Weights of a small contrastive image-text model.
Model: 2.47M parameters, 32-pixel images, encoder arch convnext, encoder norm layernorm, encoder activation gelu, encoder widths [48, 96, 192], text encoder width 128, text encoder layers 10, text encoder norm rmsnorm, text encoder activation star_relu.
Training: adamw at rate 0.0019, 12800 steps, batches of 256.
Rows from block 8 of the image encoder of a small contrastive image-text model, named by matrix and row number. Rows with one number belong to one neuron. Each number is 50 + 15 x the weight over its row's rms, rounded and kept within 0 to 99. All counts start at 0.
After each neuron's rows are labels from the 100 images, of 14848, where the neuron reaches its highest value: "responds to" is what is common among them. Only what is clearly more common there than usual is listed. The data: simulated stained blood smears.
# fc1: MLP up (encoder.blocks.8.mlp.fc1.weight, 384x192), inputs 96-191
# fc2: MLP down (encoder.blocks.8.mlp.fc2.weight, 192x384, transposed), outputs 96-191

fc1.364:59 53 22 56 88 64 58 50 80 51 35 52 38 22 50 48 25 44 69 32 36 51 38 69 48 51 49 55 45 53 70 60 41 65 52 34 65 53 51 23 40 61 45 30 63 45 30 61 68 33 63 60 48 50 49 60 66 58 56 62 67 35 42 53 08 23 51 29 50 24 56 34 36 60 49 51 58 62 42 59 32 37 70 44 51 53 56 48 28 35 50 44 61 35 67 58
fc2.364:48 45 43 68 52 69 50 47 51 65 31 50 37 57 16 43 64 34 37 54 53 48 39 31 70 28 53 47 41 53 63 66 52 72 57 70 73 51 54 56 16 73 63 59 37 58 40 57 68 35 31 29 25 26 43 41 73 55 36 59 46 49 54 58 42 39 36 75 45 56 34 58 67 45 40 30 56 69 72 41 20 82 48 37 65 34 67 44 50 59 45 66 35 65 37 69
responds to: crescents; two lobes with orange grains; crowded

fc1.49:52 64 48 54 36 45 31 51 70 50 65 50 54 49 60 49 48 62 46 68 16 39 30 70 58 66 64 55 50 69 74 56 56 75 61 23 59 62 81 58 21 40 37 49 34 46 65 37 54 36 38 33 41 83 52 55 47 50 34 29 46 40 57 47 54 26 38 41 54 68 50 70 80 57 52 42 57 50 35 52 57 37 57 33 66 45 50 56 57 44 59 31 62 44 22 75
fc2.49:53 54 61 18 58 71 49 45 49 45 43 40 58 73 33 23 74 62 21 61 48 69 76 42 67 53 11 42 13 69 66 69 50 58 46 62 49 60 56 74 33 40 62 56 41 70 40 34 39 45 51 14 38 45 34 46 42 56 43 65 42 72 19 40 49 31 52 47 66 39 66 54 62 37 66 40 61 79 57 47 40 45 43 24 60 22 76 13 63 64 38 75 55 51 48 46
responds to: kidney-shaped nucleus; spiky cells

fc1.380:71 18 46 49 54 26 51 46 35 49 48 64 53 52 49 43 23 18 56 56 40 73 39 18 59 54 50 61 47 58 33 53 72 42 39 31 59 68 55 54 31 31 34 62 52 43 44 42 63 09 45 39 44 72 50 37 39 51 43 43 30 28 36 35 49 44 33 40 77 30 55 53 45 37 41 58 54 73 42 46 26 73 56 61 66 58 74 63 24 38 47 49 53 35 50 70
fc2.380:62 68 63 53 57 64 61 29 49 72 54 53 82 67 58 45 63 83 40 72 54 57 46 62 62 52 07 44 70 55 49 54 49 48 42 43 39 62 68 55 43 49 64 46 64 82 45 50 59 43 35 42 60 55 64 22 31 56 69 48 57 96 21 12 51 62 36 61 84 40 51 60 63 53 74 57 37 61 47 60 56 36 48 26 52 18 70 48 56 64 33 65 59 50 72 30
responds to: kidney-shaped nucleus; dark grains

fc1.180:71 60 39 38 62 41 73 33 62 44 53 45 52 34 54 51 51 43 53 36 41 56 23 67 42 60 33 34 49 59 63 60 68 52 57 44 62 60 56 25 47 61 47 44 61 33 25 47 72 02 58 59 45 54 61 45 54 41 67 44 37 53 35 49 32 14 47 39 68 36 54 55 27 52 47 38 41 55 46 57 36 51 63 60 59 50 56 48 50 37 57 42 63 37 60 62
fc2.180:46 54 51 56 66 63 66 36 36 64 39 63 59 49 10 27 67 66 32 62 66 55 56 44 54 31 46 50 66 67 60 77 47 65 57 48 63 58 58 58 30 62 58 60 44 81 79 60 70 52 34 35 61 34 53 38 24 59 58 59 48 53 29 44 37 56 26 57 42 33 45 30 67 56 53 38 15 59 77 48 32 51 54 20 45 28 48 54 54 64 37 61 51 63 50 56
responds to: crescents; kidney-shaped nucleus; dark grains

fc1.61:58 07 43 47 50 43 64 30 41 50 39 56 44 50 53 51 61 49 51 45 38 38 36 32 61 41 58 49 34 48 63 47 63 40 43 76 62 80 51 31 42 75 58 55 65 37 62 51 63 42 57 37 39 62 63 32 60 43 70 38 36 67 33 49 70 21 66 35 78 42 61 56 14 17 46 64 52 20 65 77 35 85 53 60 39 43 58 35 66 45 56 50 59 28 45 53
fc2.61:27 60 34 52 40 44 19 63 38 36 49 41 58 53 75 66 44 43 51 41 40 71 44 24 70 56 45 65 47 19 31 53 78 47 44 85 64 00 51 50 42 74 56 46 74 49 64 82 30 53 37 41 59 54 46 46 31 52 36 37 58 43 51 44 60 49 69 65 60 47 47 54 43 34 51 51 63 63 86 41 48 56 36 55 53 53 69 18 70 54 50 54 41 61 18 51
responds to: two lobes with orange grains; teardrops; ovals

fc1.259:81 45 57 42 48 38 54 63 49 47 51 39 31 33 58 69 54 47 48 56 53 42 41 46 70 51 37 38 31 50 35 73 59 57 59 44 62 51 58 47 37 50 54 36 61 40 17 41 57 43 56 55 40 54 74 60 56 53 50 44 42 61 53 65 42 18 66 40 60 28 42 69 45 46 38 50 65 55 66 69 37 49 62 78 45 27 60 55 65 45 67 59 41 23 41 82
fc2.259:53 60 51 73 57 70 43 37 37 62 62 52 52 79 47 31 67 53 44 70 90 29 45 77 66 57 21 34 68 48 48 58 54 47 18 47 51 60 50 53 26 58 69 31 75 38 11 53 33 58 61 41 37 57 38 44 56 60 65 44 44 80 33 38 47 37 31 31 42 47 51 54 57 71 54 55 39 66 23 55 43 38 55 25 55 37 49 54 63 53 44 63 80 60 57 44
responds to: two lobes with orange grains; crescents

fc1.323:69 49 29 49 65 65 49 45 79 44 44 50 28 34 66 65 29 36 67 49 15 01 32 73 71 56 38 41 35 46 38 56 62 45 53 53 65 64 53 38 36 49 45 37 53 37 23 53 74 26 37 49 33 65 52 41 25 64 50 59 38 54 47 68 34 34 54 47 47 13 58 58 40 59 45 55 65 64 52 53 45 52 66 68 41 32 83 55 48 44 73 49 57 34 48 78
fc2.323:55 34 46 67 50 69 38 43 42 68 50 55 56 76 34 39 68 54 31 74 71 39 59 60 69 45 26 28 48 50 61 53 39 52 34 47 54 75 67 59 34 41 56 44 54 64 18 35 46 60 63 24 31 56 32 34 82 68 57 49 38 88 25 44 49 36 24 48 51 60 50 45 61 61 63 50 50 76 51 63 41 57 55 24 63 34 63 20 58 48 35 64 78 43 56 40
responds to: crescents; kidney-shaped nucleus

fc1.283:87 29 58 42 45 43 45 53 64 31 63 48 46 54 56 63 55 64 58 50 49 29 49 68 65 51 55 47 17 61 51 56 80 25 54 61 62 66 70 45 34 61 56 48 60 36 55 59 56 56 27 48 38 75 58 34 72 55 51 33 65 49 67 57 55 66 45 45 70 52 47 50 55 17 53 43 34 36 40 41 50 50 54 35 56 56 46 55 52 41 46 19 40 19 35 74
fc2.283:33 81 58 41 49 45 23 50 56 34 53 43 67 78 23 53 59 28 38 44 50 70 54 37 70 61 34 63 25 23 49 22 61 33 46 88 44 33 53 51 40 72 61 47 52 47 40 60 33 59 73 23 23 59 24 48 67 45 15 44 30 36 29 51 53 23 74 32 52 79 61 47 56 31 58 52 84 78 45 54 82 44 59 44 61 33 57 21 56 51 61 66 75 45 35 52
responds to: two lobes with orange grains; kidney-shaped nucleus

fc1.77:60 33 51 43 51 45 66 28 51 34 63 53 58 40 50 45 40 17 55 31 35 48 23 41 55 66 48 50 66 55 27 51 55 41 44 40 58 66 53 60 32 49 34 60 42 38 48 28 60 00 50 42 27 67 48 36 19 55 55 41 48 56 31 42 59 49 32 40 63 40 65 47 48 34 37 51 58 76 28 46 48 61 57 71 62 58 81 59 27 42 48 57 51 40 57 71
fc2.77:61 72 66 46 62 57 70 35 40 65 53 57 83 60 45 42 66 76 46 73 57 72 51 55 60 47 00 49 59 65 43 62 49 48 37 41 44 61 83 55 37 56 66 45 62 96 48 58 61 52 38 44 57 63 58 34 28 55 56 48 54 87 24 20 55 57 28 56 79 35 48 73 69 47 76 60 49 60 50 59 52 34 52 30 51 25 75 55 56 66 34 59 59 53 65 31
responds to: kidney-shaped nucleus; discs; ovals

fc1.223:53 53 46 36 58 63 67 54 20 51 18 39 37 47 61 66 32 45 57 61 50 69 28 64 50 34 54 16 44 41 74 64 64 57 65 62 64 46 50 29 45 55 46 28 52 64 36 38 56 37 52 61 51 60 73 46 51 45 52 58 40 53 41 75 29 72 56 36 60 31 72 74 55 49 52 46 84 50 54 63 55 41 78 53 45 37 55 73 38 67 58 51 57 28 54 46
fc2.223:36 87 39 54 18 27 44 75 50 37 78 53 61 46 78 49 26 54 56 39 60 48 29 64 52 71 38 68 55 27 36 29 64 27 30 65 30 38 47 36 63 43 54 23 76 26 74 54 39 53 67 64 70 59 56 65 50 45 54 25 48 55 49 35 71 72 68 43 72 45 54 31 41 22 60 77 46 53 36 42 79 65 33 53 29 49 67 25 58 29 66 44 61 36 64 39
responds to: two lobes with orange grains; target cells; discs

fc1.116:70 32 28 48 62 77 69 34 36 58 07 49 52 42 54 58 66 66 70 39 50 34 53 35 27 38 49 16 41 50 53 55 57 47 43 74 69 74 57 63 54 62 45 63 68 44 48 31 54 56 66 51 50 60 65 34 60 41 87 49 80 52 26 35 50 12 68 36 17 52 51 32 27 40 48 46 32 29 45 55 34 51 43 66 43 52 30 66 57 74 55 24 32 43 56 47
fc2.116:35 75 44 46 40 08 48 62 59 29 70 53 46 39 34 54 17 43 49 13 56 40 57 62 34 60 51 70 41 43 63 41 61 33 42 45 19 48 47 38 64 33 37 37 52 24 51 43 54 63 80 53 34 45 60 58 29 44 61 35 48 46 49 41 56 52 59 45 44 55 52 17 45 24 57 67 34 35 16 78 67 39 51 59 36 61 44 52 45 43 69 34 69 40 42 49
responds to: crescents; band-shaped nucleus; round nucleus

fc1.70:65 74 37 58 67 59 46 43 54 49 60 51 49 26 64 62 52 26 51 25 29 77 42 46 47 59 29 40 35 48 60 57 61 51 52 47 75 51 51 48 41 85 49 46 70 40 00 46 68 06 52 43 49 57 57 48 36 42 43 51 37 40 33 47 35 27 59 56 59 11 53 50 24 36 39 46 34 56 45 51 61 50 61 76 46 39 58 56 51 39 53 44 52 29 59 56
fc2.70:68 25 56 56 66 68 52 49 53 68 42 57 59 59 06 37 66 69 39 72 43 36 52 53 62 34 43 46 57 60 55 54 47 69 53 47 63 77 65 53 39 59 60 56 33 82 63 35 87 51 26 33 58 54 45 50 34 61 65 64 43 58 37 39 46 60 40 49 50 48 39 52 61 63 61 40 12 70 70 42 36 52 47 22 51 27 50 38 55 55 41 64 50 27 59 40
responds to: crescents; kidney-shaped nucleus; dark grains

fc1.84:50 52 34 52 66 50 61 53 47 44 13 46 48 32 55 50 41 58 44 44 52 60 41 29 70 62 51 38 43 45 47 47 38 55 36 33 69 61 44 55 40 75 37 65 52 46 35 41 65 61 40 37 56 57 69 36 50 49 58 56 60 39 38 45 51 24 47 38 38 53 66 15 61 42 35 57 59 63 17 71 46 50 55 89 52 47 63 80 51 61 54 68 42 19 57 62
fc2.84:42 74 38 51 16 27 36 69 56 52 78 46 64 48 59 44 20 58 57 34 61 51 34 50 57 60 32 70 72 13 27 42 73 32 20 69 52 26 45 27 51 45 55 21 84 42 69 69 27 62 43 58 73 60 52 47 23 45 53 21 51 53 41 35 82 76 58 50 67 46 47 37 33 44 58 73 56 59 61 49 80 65 37 42 39 44 68 43 56 40 59 38 55 42 50 34
responds to: two lobes with orange grains; ovals; discs

fc1.369:65 06 56 33 50 48 64 23 38 58 32 42 48 52 53 48 56 32 60 58 44 39 33 26 57 50 64 45 45 39 46 38 56 50 57 78 59 60 53 45 48 71 47 53 58 67 65 36 58 36 59 53 45 65 63 41 37 44 76 37 45 61 46 50 39 45 61 37 86 46 52 65 26 28 45 57 50 42 74 66 11 92 51 47 39 54 75 44 58 46 58 44 62 31 48 55
fc2.369:32 59 28 51 31 32 13 73 44 42 61 41 63 59 72 66 42 47 50 46 37 51 46 29 77 60 27 64 43 15 36 37 81 37 31 67 45 17 62 51 51 67 61 23 56 44 57 76 37 32 44 38 58 58 49 50 38 54 37 19 49 53 45 37 74 50 66 67 92 55 39 48 44 35 59 73 69 63 68 45 71 63 30 52 48 51 81 16 56 50 59 55 52 54 38 35
responds to: two lobes with orange grains; teardrops

fc1.122:71 32 39 47 58 81 44 41 38 36 53 54 48 45 81 40 37 37 63 69 33 16 16 40 52 59 50 37 36 42 40 55 47 34 47 39 59 70 70 46 38 59 47 44 53 49 54 52 66 17 40 66 40 80 52 53 01 40 55 51 45 55 31 59 49 75 35 45 43 64 67 47 40 44 51 51 49 63 47 57 43 68 62 62 45 35 73 49 38 47 65 19 69 39 45 69
fc2.122:61 52 44 76 49 50 36 55 52 70 48 51 63 67 50 48 59 61 30 59 74 44 42 46 76 45 29 49 68 42 40 69 77 42 42 83 72 66 68 59 33 67 63 47 74 76 56 58 34 43 44 21 44 45 37 53 65 58 41 36 55 82 51 24 53 34 43 56 61 58 29 62 58 52 52 40 66 61 62 55 23 76 59 37 60 44 64 17 47 55 42 57 67 63 62 51
responds to: kidney-shaped nucleus; target cells